Rows from block 5 of the fusion encoder of a small model that answers yes/no questions on an image's attributes, named by matrix and row number. Rows with one number belong to one neuron. Each number is 500 + 40 x the weight over its row's rms, rounded and kept within 0 to 999. All counts start at 0. Numbers have three digits each. After the name is the row's rms in percent of the matrix's.
After each neuron's rows are labels from the 100 texts, of 14976, where the neuron reaches its highest value: "tokens" is the input token at the peak. Only what is clearly more common there than usual is listed. The data: scattered letters and digits in many colours. In brackets: how many of the 100.
# fc1: MLP up (fusion_encoder.blocks.5.mlp.fc1.weight, 384x192), inputs 0-191
# fc2: MLP down (fusion_encoder.blocks.5.mlp.fc2.weight, 192x384, transposed), outputs 0-191

fc1.215 099:527491500545500585446500500578500500500500458536407503500500453500500500405452498601500500588423500443566573559500500500500510444566500500531459500500500501526524500550500614500565573475500500415419440500509481523422479500503543571450500562500500500500500500500500509500510427537508420492500459500500500484500500500500500457500550500500533500444500501500575500500500520500500500559518500491556500461500500515500500608550461435545437500448576500500500500536500500500500574601500500521500461500500500500577627500496500500500500460500443480500500475500563463500354469500500500500
fc2.215 081:456500500500500500500500567548500500500500502531574592454500558500500500550500500500511500377599552500500529500536500473500500444389497500524500500500584500504500584500519552569500500500498500500610519500500500453500500430500545500500582500500500540517500500469395500500533500500386606455500500446500500458500500592494482500500500501497475500500500467395500500500500500500456474390500483500518500500500569451407536500480556500500532465430503500431500491500500500500525500391500500500500533448500500489500500500500517500500500500447500596535500500500500500500500399648500531500
tokens: "white" (43); "blue" (38); "yellow" (14)

fc1.45 109:442500470500437500583485532505536550555433547500447500463500490586500467500500543500522459552500538521468552533500500500500500581500520500471450500500551500494500544500555471500523509470500500428570465500513556583525500473539474451537500570463463500494399568500551500550497500580477500500457500550469500479489487547573464500447500500539465538464500455500500500568500580500525500500500500597500485500485454567382500429500500433539446449500518569462500516515500618592500440500540500451564497500448514423500500437516500448445473500500500541500578500500541500609500500500500500459
fc2.45 090:500500625441417500500541462500489533500500500500604608526500500590500446472500506500485514511500429520500490500500500514476602487500500583496500500500500500500500523511513505491500641500407439526458463500500486602500500500566469547454515582500413500500500534500433527500500500486500465457500500500500497500500495500564502500466560468533431500464500500500500514500500500544500391500602500500511566500500500433499481518530465468401500541509520496500410563500500500500500500491500523500464500500500500469444436500571466436565517500552431450596553500572518464549508459500500500500
tokens: "brown" (88); "blue" (10)

fc1.278 118:455500465500500511529466436500500500500500525524548540535500565500400592488523533479423500539562564534500500546500500541500500570500500500441500500545492415500576465500418500455500500538449500500435500566458500572448540494475500512500530500500565441473559430500500500500475500500500500509500494500437401500500576500553500486483456512453568469514524500500428501500500525500520438471500563572449500625500449500500557563500500416439478500431600500542561500538529472500500453527473500500469444500500500500500500526498562484552521500425446500464450500500526500439500472556631500500
fc2.278 118:558551500561572500500515500476517444500519500500488500530511436535570412531500436500500500476455501500500540466500500500417536407500500521566500500431500570500500500479587408562492500500500523539500500514522500500500500578508487444507500547535558533500501500543492500500500542500574499521500566538503500500500385500500500498549500534591401542457571496500582500514500485439455572500500387500528431449537519500500463475569471566579500496500548500416538500474500552500452500394500552473595517531500493529500500500550500437497520500519531500539500500500499500500500500557409441536
tokens: "red" (47); "teal" (20); "blue" (16)

fc1.71 101:577529493500500500500500500585393583500448436500500500500417436455500543500500492500500583580500500514498500500500500556500500500500577500500538500446416491390500500500435500536538500534566482517500612500500500469462454515414544536466500483495533500500543560440500500500500467500528618622500542500527500500500529500525558484500511534498491500457533500500489500500500527500396574500500568432596470587500500515500500500447500500500573500493500546443500459467504459467458500500500533447500500533500500459500500597500500503425500500500415578500500464500529500570500538500444500500
fc2.71 105:543500500597500477457420500500563409500582500500500500446554639500500584500455500500500500458500500500500428417500500522500500452544428500455437500500500500484500564562500500415506496500500436500477500464500469500500573443500452539561455527501396500415425500500566522500500500500500482500500500500523500500461500500500500527463478500500549502527500517569500467392500500533445500500560500556500566464500500527530500500500571457532500500496470500426500500552500500500500403500500500500419520566438524481500539500622527500500420500500486489374539500582499500500500500500500500500
tokens: "teal" (97)

fc1.96 095:477509500412500500500500522500500500500511492500500500500570500592500587500526500546500501500500500381536585430522500500505487410409512500500559433500500500447500500535500476500500500500493500500462480500473401530500439500500497535500500458500500475521500500463500575572500500563498500500500392546500500500515500500539422500600500435500500464500576500410500500500500486540478649556540643500558500503538500500459500500500509500500518500500500554574423500500478500502500500438525500498500500500500500500496582554500500633461500549500500415500500452500500500529500500522580500567
fc2.96 113:430534454550469546480434500519500500500500505571500432601500500449500587432552480463500438500500500400476500538583500453615500571426500501500500525472471500500500461500500430519500451500500562540453500500580500549500605500500500500500529527500523500465476544500536439444583500475500500500612431500433438500500529500574543500556457500500511500500500500500570500452500489500539471513426500500452500603510436500500560500500506533499500502500528500500500571500475568500500500500500446539456557500500500515513500536500470500552500500437419551500518468405500500463500584500440480545
tokens: "yellow" (34); "white" (27); "pink" (20); "orange" (19)

fc1.382 074:412452560500470500500500500560500500535500500536435500500463500469450500500627539500520500500518500500515441500500417476579500497500500399455500500500500456500444500581540550500534475388500421500549475456496549500500500500500500521500500500604500500500500515500500567551500500500447500500417522474500500569500500429500530500500500526434435500458455462570500500500575420544540500500500500500615541500500507563500452547405500500530549500499500473500398516500500565459500500500607589500500500566500498438500458488500500500423528542500464500557500500541550500551500500410500477500
fc2.382 077:448530500500528448558500500481500500500500457500552453500509500500516403533553500474500427500500500458500500556500444500431591496517500521518500480540476539401472394500564444500454500500500562459500447500500565500500500500500509500500500500403517500500500394500500452600500583500480500500533465500500500500454423460500465508500421500498617487472540500500585500447453563500560500562500500503568436412500500500472417500486556500500500554500500579427451543500500500554444500500472500401517500500500544500500440500585500520591500492435529500500428500457492500500500476500500531458
tokens: "red" (74); "black" (24)

fc1.240 081:562500500500500546500500520500452571500500557500500500460500500500500500516500500548580583500594500500455500500558500460450500420500500500619500500500440416481558377500500500500556593500500462500500501500565500500500500500435544500500426433500559500549500578563500562580500551539532500556403538500523437485532500500500534500461517500500500500565575459372500446500500515410500500552500500500500500500500475500500500500500500500416500500500500500547543500500612455500500502474500540500500570500409500550500500554556521413516500514466500500455500549539500500520412502500500519500
fc2.240 078:455446532500500486500500500500500426553615500430500515500500500412498561500436489500479421574500500500500500500500500500567500611536450500500500393535500510463508592500581566500500424536500530500458500500500500473500500500500520500500553500500395426500606500500500500500500494500500500462500459469500500590500493533500523500500502560500500500448500500567500500484517500560500500597500500593500500540500500500520500500500468500500465500451500419500500397500420594359500535553500500500500482500500500500500495500500456500482548485566545500594487500458521500556500555500472415566
tokens: "white" (85); "blue" (10)

fc1.121 081:560598544500500509510530500519500597612500500490421575500525557449500500500500500550582500500412500500500495505547577405500500552500500500500500448558500432500500536500544500553500429539566500460500451560500500562500451411500500588500500463500500515500500500540510500500563500595500500500500500500500500500501500500530500500500567453500579371500513514500543500500487500500500500500500500500533479445500500472500474500475500500500500439461547477533500500537500500500435593496500500500500500500511535500500450382500402466500496500409404526500500384538541500500405523500536500556
fc2.121 099:500492500399489527500472426465515464453500500500494500524404510585500443500426500458443442581500500500500566587423457530490500500500500500500500500468500575500437539530463500447550500505430500603500426500505487500500609476500373467500500500488500500500586500500500500500500500500500500500457430500500537500528500500452500500500500543500442500500500500500500615500487500500500526553500537500500500516500564517500500383510555513500505627553462533463501500475450500444500500500500500500500529500500452540500500578533545446500493503507499452569500600484494500486628471500549461436
tokens: "brown" (22); "blue" (22); "green" (22); "black" (9)

fc1.9 123:500500462500521548460560559500429507524493553557500500436529482500513500500500538500500500539524577534530500433575532363480500530421469569500529500500500588500500500500415500500500500613500500502509500485521522448500500452500481529500500500565500523500500565500500500500500544597550473495617617431414500500413500500500464500480500418500527470500561419500500500500475500500500473459500500462473500401520500500500500459477425521461503428405461463500500535500500500500500528462505500500401500500536470500482500432469506500443463515519500423472500576500538517406500500470450500510
fc2.9 120:507523505500539500500432500483563449500492500444500500574500556500500520500500500500500500507500394500500500500407483500596500500500591454500500500465558401500389500500544500500500426439500500500476431500429494500590500500569500505500500558422500500455554500500518586500500456382500500400454427469500494500529470394500500500484500500445467500500358500500500500500500500434500488495500473500544500509412500527500500500500613500500447468500568542479500500500461500474500500434556500543584500500500410403500500500574504500538500500494500500509500462500498500500500528500498473468
tokens: "brown" (66); "blue" (16)

fc1.67 114:480519500500594564500500488500500500500500500441500515558542546502500500500578458500567548482501446500417446471500515441575500562416407500500637523500463474466500531500515492550509467500563497472488430457574500500483500535500465538500608500500500440500483536525500500538500493555549500500554500500475451500481403453478554500500541545500520500439602500467500500500449575541544500413444500555500598500500535513571496498493452423500500500500431618418532500462448500459500500500576500499500517524556527482498500500500540500500464500500500476557500500500500500500448429539500457489
fc2.67 107:480485442413500500514515548560522573551500535533454451500452500500500608473439477500544500500556592500554500500462500500530525416539500369497417454500556500550575500502500500500500500506410480553500529556500500500490631424554500543517457482500528582442548417500515510500506521448457500500500500448520500539500579579564523500535493500500500500545500476449507500561611439441500505549500438500512500500500464500500447500480500567442509485500551450500500500500500500500500550500490413466588441500500467500472500500479500490474487471451500566500500546500500500462500510437500500545
tokens: "yellow" (50); "pink" (38); "orange" (12)

fc1.8 100:512500500500500500556508500500500500500500500514568534500500500430393500500536509500574500569500500500466576500500500548500547452454585500477384511500549531637503500475500540438500500500381500500500495500514500500536500500540500537500500530500500545435521486435500525500500483458500372457528368421500437500500532500500547524509500495545500503500500500500497500500500500484500500600500500424402551535404451500500549496545450535500500469591500500547500500500473450424500500533500466492471497525371500442500582500500500558500501540500500500406475500500500557500500532500500500500
fc2.8 082:500435500500392581500448450628500500500597552500500558568500500500500485506477559482500500427555500500500421602500452500432449494500473500499500500500500447453636502500500500535501500500505500500539500447493500474486500500500550500500500414440500500500415500533528500500500500500465500475483500534500500500513500532500500400500500430500500457558500500500500500500506446529500469468500446555583431500500500463489456359487500500536500500500500500500500500468500500366541418531500588511380500466500500500500500422500500561500500500516492500500500441500492500397545500500500477500
tokens: "white" (84); "yellow" (14)

fc1.110 097:563500500519475427552583500500474500500500500500583447476421528433500550500500553500500500500500396500500470494500569500500522500500500500522500581500537509500554451500524563500500556480573388376500462500473482463500500473500500500500500561466529506500500564400575551443500500578576500464500500462500465424500500500500460528500563500500500500427482500513424500450512533500500542483500468518428500536500460499552500500500601500432467500500498482604500593500601469500500530500615500500500531388500500500526500500467500531581500465500504500500500546500500535500500554500552500500
fc2.110 092:462500500500500500487462470513500477541442435500500562500556500373545500448500500500500500434563500514500602549532500500524500438563510500527545500500466483500548459500500500481451437500430561479532500523500500500500554500500505500500500447550460449442607462463501500639500500500500500500500534458500500545500500500500500500598500486500500500449500537500500483500500545468508454603500500536500500563570529500500537452592537500500500500500521570500442479500500468500500551490473499445500500500476461500500594500455500383500572500463500500500643500515500450572500500500449459364
tokens: "pink" (30); "white" (20); "brown" (7); "the character W" (7)

fc1.114 084:500606500472500503500500500586498500500548489504500500559536500500445500474500459500460514500521430500500500500615614500539456500500435500500500500500466541478500527494500500500500500500500500418484500500449500500500500449500500478500500500541500500448587500434500500500500481474455456500500523500582500421500603500500500519500500575500506572518500425583500551500411449500591547449500500391486500520500500500609500474500471528500500500441563547471500500597500500500500382449564513500500500611500550450500536500437521546500592512505500548554535548500527500575493535552500472527
fc2.114 103:500460500500549500476500512500532431500422600556480534439500500590500520561500500420500500500508500500499548500541420600500469500549542500500545500539500545481532500500500470500500477500509478506512540448454466493493517500500500500500459463500527500500401483500500469520500553500500587402500469573500500500500461500500500500500500477562560459504500500403500438529568574500438500408517500500527458545591553506500535563500500500500516500500500500524500483431500500436500522500406500530460500397500500500570448508567500380528498500474500500448560473543477499370581500500559500559
tokens: "white" (81); "brown" (7)

fc1.152 104:433538500567546452500500526470474547546401500500431539641500505500534586428440503500537403500500440541500524500563500431550537500540477397500467500500450429542577500509570500500557508524500500500567498428479500516552471500616500500487462507500500500500500500502500474488555507500500500566500500429500429500500415494463500500500500500498500500513583464549528500538510497500500513500577500500500479500500500500516454500502446500541529501460500500500554500513500500576500483454500500385436500461500525578483521560500500487513394500500500500473551498578500523467500442500612473500
fc2.152 101:500500500467500500500478429558500500500500532411500431500500519500445500500500545555500537523500500569500590500500500560500470444500576565500500469500527620411498500522420485535468515556500500500449503500418500500500448500500422457465540559500558500500606500476512581433500568569500502500552500541500540500497500508516417500500500500453500566500500500500571406500462500509500433500475471469500539466525500539500500500477500453551500593546508505507440500500407504500500500533500476500565500524500500430546500519500500443407628500500543526437396500500500486568475481500453500525
tokens: "purple" (52); "blue" (44)

fc1.174 120:500500535500500550500500500500528580500446500500500500599384529500399500500500500500500457552500500500569549440420500500500500500519465588534566370561500494528470480500500481500500605365506467537500484525500500527506462500500500525504500455500448459584556500411500500500500500500468500565500497500500549515500500500414448511500458500499500530500500500502601500500500449500532547500437495510500517445449460408515537461500500500500500500500500539457620568507500500578493568500568500588457480485500500500555500409489505545502520473500500556500470500450497500521500500402500500477
fc2.174 112:500460506500470500500500530406432362467550485498552500500552494506508500535548500500500500500601433500432429500500500500531427556469583546500570525466500454500535555500500472463511500563557500480481500525500500500504500552572503500500540500534500500500500500500500474500500400558487500498500500500430448544500429527570561493500494540500500500524603500559420559463500512444554500500500403528500500500433500431500500530500500475500579587605500500539455486500500466420500446500458500500522546600500454533500552500500500453500500573500569500551500500563483500557500500540500548534
tokens: "purple" (97)

fc1.279 094:467500537555500500500398559500578500560500500500561500578532500395500500574475553560500500475500500542465500546491488500411500500500408527500500500500449500500429500500500500566403542500500569500550500500481500502500557543500500456500500500500500453552500497582500500500542500500434500500566500500473500515500500500500490435500439446500500500500500500423460500500443500514560500500500551565500614500475500500566415500500406606500485561528500500500500500532479551475500540545545500500616500500543500449500500500587432500475500500500436500500458538500500409580564500500400500500
fc2.279 084:497504500500500500500521500347500500500500579500500500500500500500465500500500500425500500500514500500592573500500530451500500473532487466573545500478500430500440457500500500503500500500536464505500500500500441500529500500542435500500500574526533500435500500500485500500500460492500522500439543358500466500566500507443599546500500528500500500426461585561645505551500516500451424442500527516500500566421500500500500500477575557515434500500485496500500503500500500653422417500500500500454500500500500484522500500500525500476598500527548500492500500604447586500500528557500500516
tokens: "teal" (100)

fc1.143 093:418500500500500500500500500571500505500500500500529500500597500597649506500500423416568500529500552500407500500500500579500552527538500500500500500500498496500500500500444500505427517557500500500500500604553536500507408574500603500591500442500500528500551522412526500500538528431499629454500500521500500500500500500534500492500500483500500500387493500393500500511524500449500500500500500547482453549500500498500414554500500435414500576511500513564500500500451500502418500500500500500500544548566441500561450500500500500500500500500548410500500500539500500500500547533500500500
fc2.143 118:571465500500547500555500523477500497500500557500470543500465487422500500528467500570500500454525538500523500507500500450500528500429500500500479429500500500500500471500638500525500500511500545477513529411510500541500500500500456500384500481529537432500430500548500500470490552500539352526545500473454500470500508560424576500500500464500413500500500428553500500424549509622500500500500500458556526452621500500448573500451397534565500429500500532484563480482452595500592500500500500500500500500500512500453500500561478500500454500500448545500500500478513500500451500458500500431
tokens: "purple" (42); "orange" (32); "pink" (18)

fc1.207 106:443500500465488507500522500500479575506500500553500403500507397500526563455500500500500500558577557542445500588441413500432530500500518531500500500500500500500550429485550547383547500500501500463568500500515493514480538504529500500500503500574500484529500490552500415500458442500584500573551500500500500500526543461514500421449500500500480492500500520540485454471500496529460496429500448513500504608498500467500500501452515544500533416500500505531488448500450495500500564514500346467500500500500458500500500612500496500419468513475507460515405557461513500500426560459500429567
fc2.207 108:605516519500497462450496468458500500437535500469558500425500602416488415500500500500482421500500500477500500522500500479500500597500500500514500458500500500500452500500564500500493500571561500500495500500500500500447500567482457500538484444500500500487506591500500531500500454500500500500369507454572481500451490560487500511500544558500558501549551463500500549500500500500563480500532459568418500399490397500500500500500444500577485500593500500426566464511601516500510454500500571535433500495500500454443500500500478500566500482500500500500558440574409500396500490500563538511
tokens: "yellow" (63); "black" (35)

fc1.158 108:500500500500538508591487500496500553500500500532500397500500500500500500522500500604500500500500500592500500488500500478500426500500557506562469435500529465525500500500500500427576430440553500485489500500452500500500405500500374479610444500389501523500500516473500500500542593500500517500428500464550500552500500500500587500500576403500500500499457471452508500448560395500610528478500420482451461500500500553500495500500500481527450500500500500500421500393434500500489591414500474519500500500447500511477500500500500500500500500551549500502549500500593500438500471500520465500
fc2.158 110:451500500500422559425499575443500485500441500522500609589500523513500536506465500418482500509500500521504500500500500452518570500427500500500528549500391473429530454436527500500430619500500500397542500499524500500512500500488526500500500500562460505500464409446560500436416466500552500554495500491520500473500463500410478441500457530436500545500500533500427565549432500490500500500500474515500500500429500463439500500500475500500500500500500500524500500500500500436500389518500500500482500483573500500514447479500500500500500577500500602538450500403459443500463618483530500461
tokens: "red" (100)

fc1.85 089:550500584493531479552500574430489500543500548530500361510500500471500527500500534393552500500390557424500500500500447500500500500449472567500500521500440500500447448603500500500500422500500500500600500447500500500499500500500441532410446500442467479500522455486500470436540411470461528500463455508538542438565500500530435457500507500448500473500500528500506498500535425500513555487562579567492557500538474540534500437437563500513500500410527443500514482500500500538479442423500500468500541548451500546497500601500544561500541535500482500500504547519469444500500500500500500500
fc2.85 082:500547417495500550500487500435500470500500438500412500500500430500465517396500500500500500500569500508500484432500500500500512500426500546500500500605588500500517548590500438493453500500455500500500500500500500494500425500500612579500625523500548500500500500522500500500500545500573500500550390500436500500453534500500500500500540548488611500500579449597500538500481553491500500436457430512463500500459500500398500500500513513500598400528500549478457448581530567500497500500500500418495504500465500500500461500500424516500500441500500531500500500555500500500490500578489500500
tokens: "yellow" (39); "pink" (31); "white" (18); "orange" (12)

fc1.329 068:394409500500487500500500433500500500500525417500500462500481469500500544500444438575500500500623583500487500500500500525500465542500500535500500390483500500591466500562542500526500500559500500500583527500577438500490500549590434500453498514500500442500500532500500500500500500579500521500444500500500519462500500442500580500500457500500500500500543500500437500500500500500500500500597500500500500500500500472500500591440500500500500500500500563500570500467521563434500367500500500567500500500466488439354500500500561500481391424500389500494500500500536500500418500500500500500
fc2.329 078:570537500416542500417500500518500506500557500538500535500500500527457442500534500463500517500439482434500551500608512500500500471500500500450500638562500500440567500500479500530560548500500577540500500483476429493566462432477500604454500436500549551500518500520527500500500429500500524500500458470572512500500500539500500500475500500500500458518500499500500500500500451424488500499500518500500439500500514500537607476541500446616417566555500500500466477500495500466382385500500500500437500500516524500507500484396500500500626500500500423444482500495500403500506500500533500500
tokens: "brown" (65); "blue" (26)

fc1.238 099:500524412453507556500471500484500500555500500500390419500500584603525500445500532469500550493539500531500500466536500500557570465500500500471500500500500500485500506575466500463534467500541563582500500500533500578448409432455500500466545440590500476551625500500500438500450477500477500500500500465527576516500500500500500602500554447572574406500500500500500500500459500457500500548500500500440389450500511500587546500453534451561500502590531531454500494500449538508449513579524500500494437462516500560500432447500500545500496416500500500471500500516500500500500513500500500500
fc2.238 103:500500558604500426500522500500500500464500499424534533428392434479615438500500482571500427477500500500500465567500500500458430586599500500579500480467500500557437430500500500500500540459481450381486500552424508500557545559505500500516500500379500500471393500500500500500500500500558461484458452519500500500500500500500499474500500543466452569500500500500500500500483478536442483500500572500567533485500500458460475500537500500500500500500500544500500505500500502500500500460500500500518566500384500399580500500500500500447500500500500554549460594500440500500539500441500427500
tokens: "pink" (62); "white" (23); "orange" (9)

fc1.2 082:500568531500500500500500547500520500516500500500545500451549500500398642548500589449412538489584563546500514500500500524549500500513500473504373500493500500500500500500500500500443451500500466462500430421520578500500500449500545500487500500333500460434521500500500500500543463500547519500500500518500408500500500473431531500500500452500500453414500537475500500500500500428548500500546496500507500534500601507500445535500500447458510500542550500500514500456500500500580457458571500441528530416500542500500591500461500530437448475500514500500446500525500500616473500568500500500
fc2.2 073:500524500457500500500471500381500555500500413543500500500487500520486500500533572500500445585500500500484539570500500500489560500500500446500500500505559500500500465573495500446500500421507500500500500500493595529500500500500500500511441397500500500500441486566463500401500500500486500483500473500614500500458488544500391571500500500500435500477388500500500500500434542500500500458500560456500462500500500500500500500500504433500500500500554565500572500342512500500500500500449602463430434500500500495500500500500500423500492500488493641500500500408419500562500459441500537500
tokens: "purple" (29); "black" (29); "brown" (25); "blue" (17)

fc1.140 122:500464496534469500500500538500460540567500500482500433500574500500500550500446500500500500500500406460500567571500433500500557545417429500552500584539520500453500500563500494500500500500551540500517586419500500500464442549589469604460500475500500500500506579493473500477452500539500446489500430559500500500507532522568449433500508500505500500505500415500553462459452567495447506500422553500426419505500500536460500527500497500500500500548500500501393500500501500472400500533462444556462534500500393500520562425467500468500500500426444500570567460443500500500500500569540500500
fc2.140 101:433565500500514500500464435500500469500500494500500498500602500500530588492500458500500500500573545526500509500478574550562494430500469468500493500596505500500500500500543431500500500575511500423500500515540500416500379500510500495422500511390500515500480482577500481500500500391531567508500500500418500433447500463500545591568500500500452500438500555475500544491500500507573500500545432500519470500500500379500500500443500500520554500462552500478542574500500500500519500500423463500481512500614500500500500588476551483588538500500433500500500435500500500500500500500605500500
tokens: "brown" (55); "purple" (18); "black" (17); "blue" (7)

fc1.149 119:500500500499500554500500397500500500500500500454500417517500500500500500500533436442500500471611500500442500500522508500500544500500454586500500500387500547589500500498500415434458560386505500525469500500601473500500429484523577500500584414554585500500478500500500500500477533439469500500446415477475500569465381486500556480500500500560500419500500541500500526500500500503480563463500469500465470602500500427527500500500508500500533500500502516525500500500500528500550599539500504415500548436500500500482588500515500512500500507414500500500536557468500536444448500581500523500
fc2.149 100:500500500478566500500500500500500579568521500543500481523500500500500646504500500500496454500455500552500485500407500500512500500505436304469540570500500500614586500500549500482500500554426500516504509464444483500500500495487500525500500500446435500500571500447500500500500500515500500477509455407493462567500500500451500476500500500500538500500572455513597500500482521418500500448500552500500664500500500500490471500500457500589500500500535500519500467403500500500500500422500500498500419500500461564534423482488500443500500500500583500500500500505500500500553410500500500477
tokens: "yellow" (41); "pink" (39); "white" (13)

fc1.245 111:604418432500421500500449500474500484500500500500500419500500500490557500548477500500500500500559436500500459470500500458409490485500500493547500500500500499508428500471500522633451556474500500500496552500500500500500546534509511559592500500500500494500575551551500500523500489500500500500501500500554403500496581427500500500482500500422500428547561521500500500450500469595500581481521434422500500500500462571563500500456468500540500500544500500590500440572585500500500426513500500411500500518434500410500500598439500585465479445500500500553500474500500448500500427528500465468
fc2.245 103:500500500500500500500500500619496461540612500500405547511500500500500500500500505500500461500500543500408500500537500500500401576501500500500488500500453500500500500475500525519566500500572500487500500500500500430500463400515500500438390518500452526420500463389500456500490532522436500452551564500500570500500500541500500500500500571500500500541621500448467500437500500500500566500500500500551592500479500500456500486500500587515459448500413492447500500556477493500447524500366441500500500500500500500484511500534400500440465572504500544500500439512500500500527592459587513479
tokens: "teal" (80); "white" (20)

fc1.345 072:500520516500521567500457500551500456500500500526385500500500400515561499500529500512477500468545500523564500500500500500500500500580429500500500534500448500500501500521441468500500500500580500517606415500559516500500500577531500500442500500538536500500472500460555500554500500500484479457500587390500500533500500500492500500500498376500500471466492547500500500500537562500542600500500544515558500500500500564500500500500500500447600473500500407452551500575564500448500439450500531500514363500500500379500500459500500467523500457542500500436500456500406405500500513416500500500
fc2.345 079:500500500475500464500500500500500500500500500500575477500476500500482496541430562500500500500500583446500500500459500466427527500500552500500558451500471370454500566500500542527500574500500500551517590574500500579500500500474500508500472431500500500500440500527572500500450468569500500502500396552500500425500460500614500560448545546488500495500500499579500500500470424500499454500445500500410417500500500404533529513464500533568438593566500574544420500448443542568500452539500461441519549429471478500445500570553511500495500522552473500547500500464529561500500500544500500500
tokens: "purple" (95)

fc1.93 115:507435481500500480500500496509613500500547500500500523472475500404516536523500500552536500500599500500500515483500500541500520500566500500488500500474500397497534500569571374500500500448500500506500500500602459507500518500566553500500500467595500571546500500444517500500607500500500500500500500500500500456523468488500442564466500500500371434538500500491542500459500542500500521509476500500486535446500445500500555602413495500500500524500463500500483500414500437407459500500500500402473500500500500456447437516509500516500612374443500576523500500450559500500521482453483500500
fc2.93 104:500500528500500529500500535544500525555500500500500500500578500566500521500462477506500500582329500552495500579543509500500500414500398500500468610569500500495494500500500500500479500481432421500521500500500469418500421517489452441500565542482500486500500500500500500449500500500500500500434500500500495527522500561500500476500500500451578532500427500500500500500574500500435500384545512576503570571447530500500500500500500500500514442447629434465500500500490537547542500557500492617500427500483500621500539449534500500495460500603493500485500500500500500500500500494489540547
tokens: "red" (55); "green" (32)

fc1.99 093:500456500488500500468500500500552547500500612500500500407500500500373500500500462411500585500500454457500500500416500522500500500532500500473545439500500405448410500453544578500500500507500500500500500441500494546500450500500500500427394500426603439500500513500395500500467500457500500439549463500500417500500628500500565501500500500500500500500500500457547468430500500500500541500500500500500500500500500500500500438547500427379500500500500519519535480505500432500550578516500500424500592470458500500533465500455500500500500538525500504479599500500500500500500500575500480405
fc2.99 092:500500500545549500516500500584401500469560374500393500583526439590527444500500500500517478500558500536500500516500499500500500500500500500500508533500546565436622500500500500500500500500500500500500474545522500471500500411556484539583500454482439501500500533472500500500500500500543500548500500420559500500500473500513396500500500500445500500523496500514500500550500435500419500500410436584500500419496429558550453521440476550579537500500500500500426500434500538500500411500475500500447378500500482500413500500500495500489460366500500500500500498457500500513443500500500500491
tokens: "teal" (93)

fc1.340 093:551595537500493500507462500500482500500500539426462407427486500500517500500500500493500546500500500489455500500467500537459500569500500500403643524458547448528500500531537489559500568521419500470461500500500500458500494450562500500500463477574500500405618500422533555500543500474461460450470500500500500500500500454500500542500500437500500437548589500500557500478500510500552453500542573572586514500500411500529535500540500428545529500500500500500500539500500454534566495472500500500404441565518500500461445425500606546500500554500500500447500455510429501500516500525475428492
fc2.340 072:500500500555568668500402500564500500500500484500500500500500500521499521500500552438516411500500429500500500500543411500500598500500500494524462436399500500474500461500469481500500500500500486516465500500566522500500460500457500500500515500398516465500500500476500507500442511500552541500500585500440500500500500442431500500411556459469500574500408448635500462411500446548480500444414500500509494500505500476529568500500497500558460500561500500500500438500500500500500500546500500535500500433488505541500558537500456500438579467500500500500500540465500500500595380466500500500
tokens: "pink" (98)

fc1.246 109:500455462500531500515500500500442500517500473481451500500484612500422548500486515500500406500484500500544547447560471505500539500531462486433421500500429437463476478500513543566500500500500600500481533500556521500540406500500444500500500607605487618500566571454439500500500500535500449478500500500491441500500454482487489500500456500451500517500476494500596500543500500505552604500504449500413567500500546439500500453500500462417500531500500500500547500500561497561522500536500536427478443500471445500479500528542571500500445500489500500437564500600500581500527533500561500471
fc2.246 105:500500500500500434562500457595500500500459500636527500500500431500500500500521570500500546500457492500492500446490543500500500500532500548540569447500569500454567536549500500500500500500500417476500500419395457470412565527409520500500403466462500483406500456500500500556552419436518500500520500527465483514548453500500536493403556500605500500463558539539410500500500479500500500500561459541500500500571500533500500500500500500572470429500451418495457558546397462500500467467458500500500543549500500500523500458502436519454531500572506539500500500505443467500520500522500500500
tokens: "teal" (85); "red" (15)

fc1.372 091:454500500500500500500500481500500500547414583579500500500413500399439475401470579596500520456506500500500500547479465568500500480500437568500500500500500500567500500500548570500500427441500500500500500471416549500452500500374594401500500500500500500539500528444500500500388500500500415500500487536502500500500500606500500499503500595500493500500419477500500461450500455513530500500500500564459500510500488500500452500566500500442500567500500500500493574500468450439513500500500461500551482474447500500526593500500500422499549500398500462500481522500455520500586458540500518500
fc2.372 077:500500553500481500500500500500500587500500394502500534500560500440553500588500500441594500482500543500500500567500500549500500350578432485622584500500500500493471589525500500500500583500500500540500480468523500500500500500491450468435500500431500470516500486544500482500500385559455500500500538500500500468500500500440500575500500451500500500475500500500500470500500500500417424500500510500500500589523500500458500500500492532500466462500469500497500500500402500628500500544500532500500556500500500500422500452479425500445461500500500500588515633488500585496500566500540538500
tokens: "red" (73); "teal" (24)

fc1.59 089:482495540500430425453490500500471537500500509543500500406500500500500569438529533579537469447500500500480578421500518500500500500414443500559604544500416542537500545556500468500500500545560500447500500498500448500534392500500573563479500500500500500423498500500500500507535430500500500536500500500422500543500516500500500567500500485500466505500500500500547466500557500500500500500500500551457547560554558406500503500500500526500500578500500500553500407500500500497500500500601500500437500500519451454500530500500500500538406487500500648500457500470484572500416594500582419500
fc2.59 096:530500500432503440500500429500500500452500541542556563500534500500500515477500500500500500500500500472538536384597500500500500500500500500500473559500517500470500547486500400537505500558406461492544538500420534500500571560500473500500500500500552500500606500531500533500500500408500440500481553467500617478500445554500547458500500501441415500500500500472500500450500586500510544500500500563500488416500490500377592500500500438515500514500500468500500575446466500500500500528500500500545500500608552573526591500529493500516500575415500500500504504590533500529500500587500474573
tokens: "teal" (81); "yellow" (13)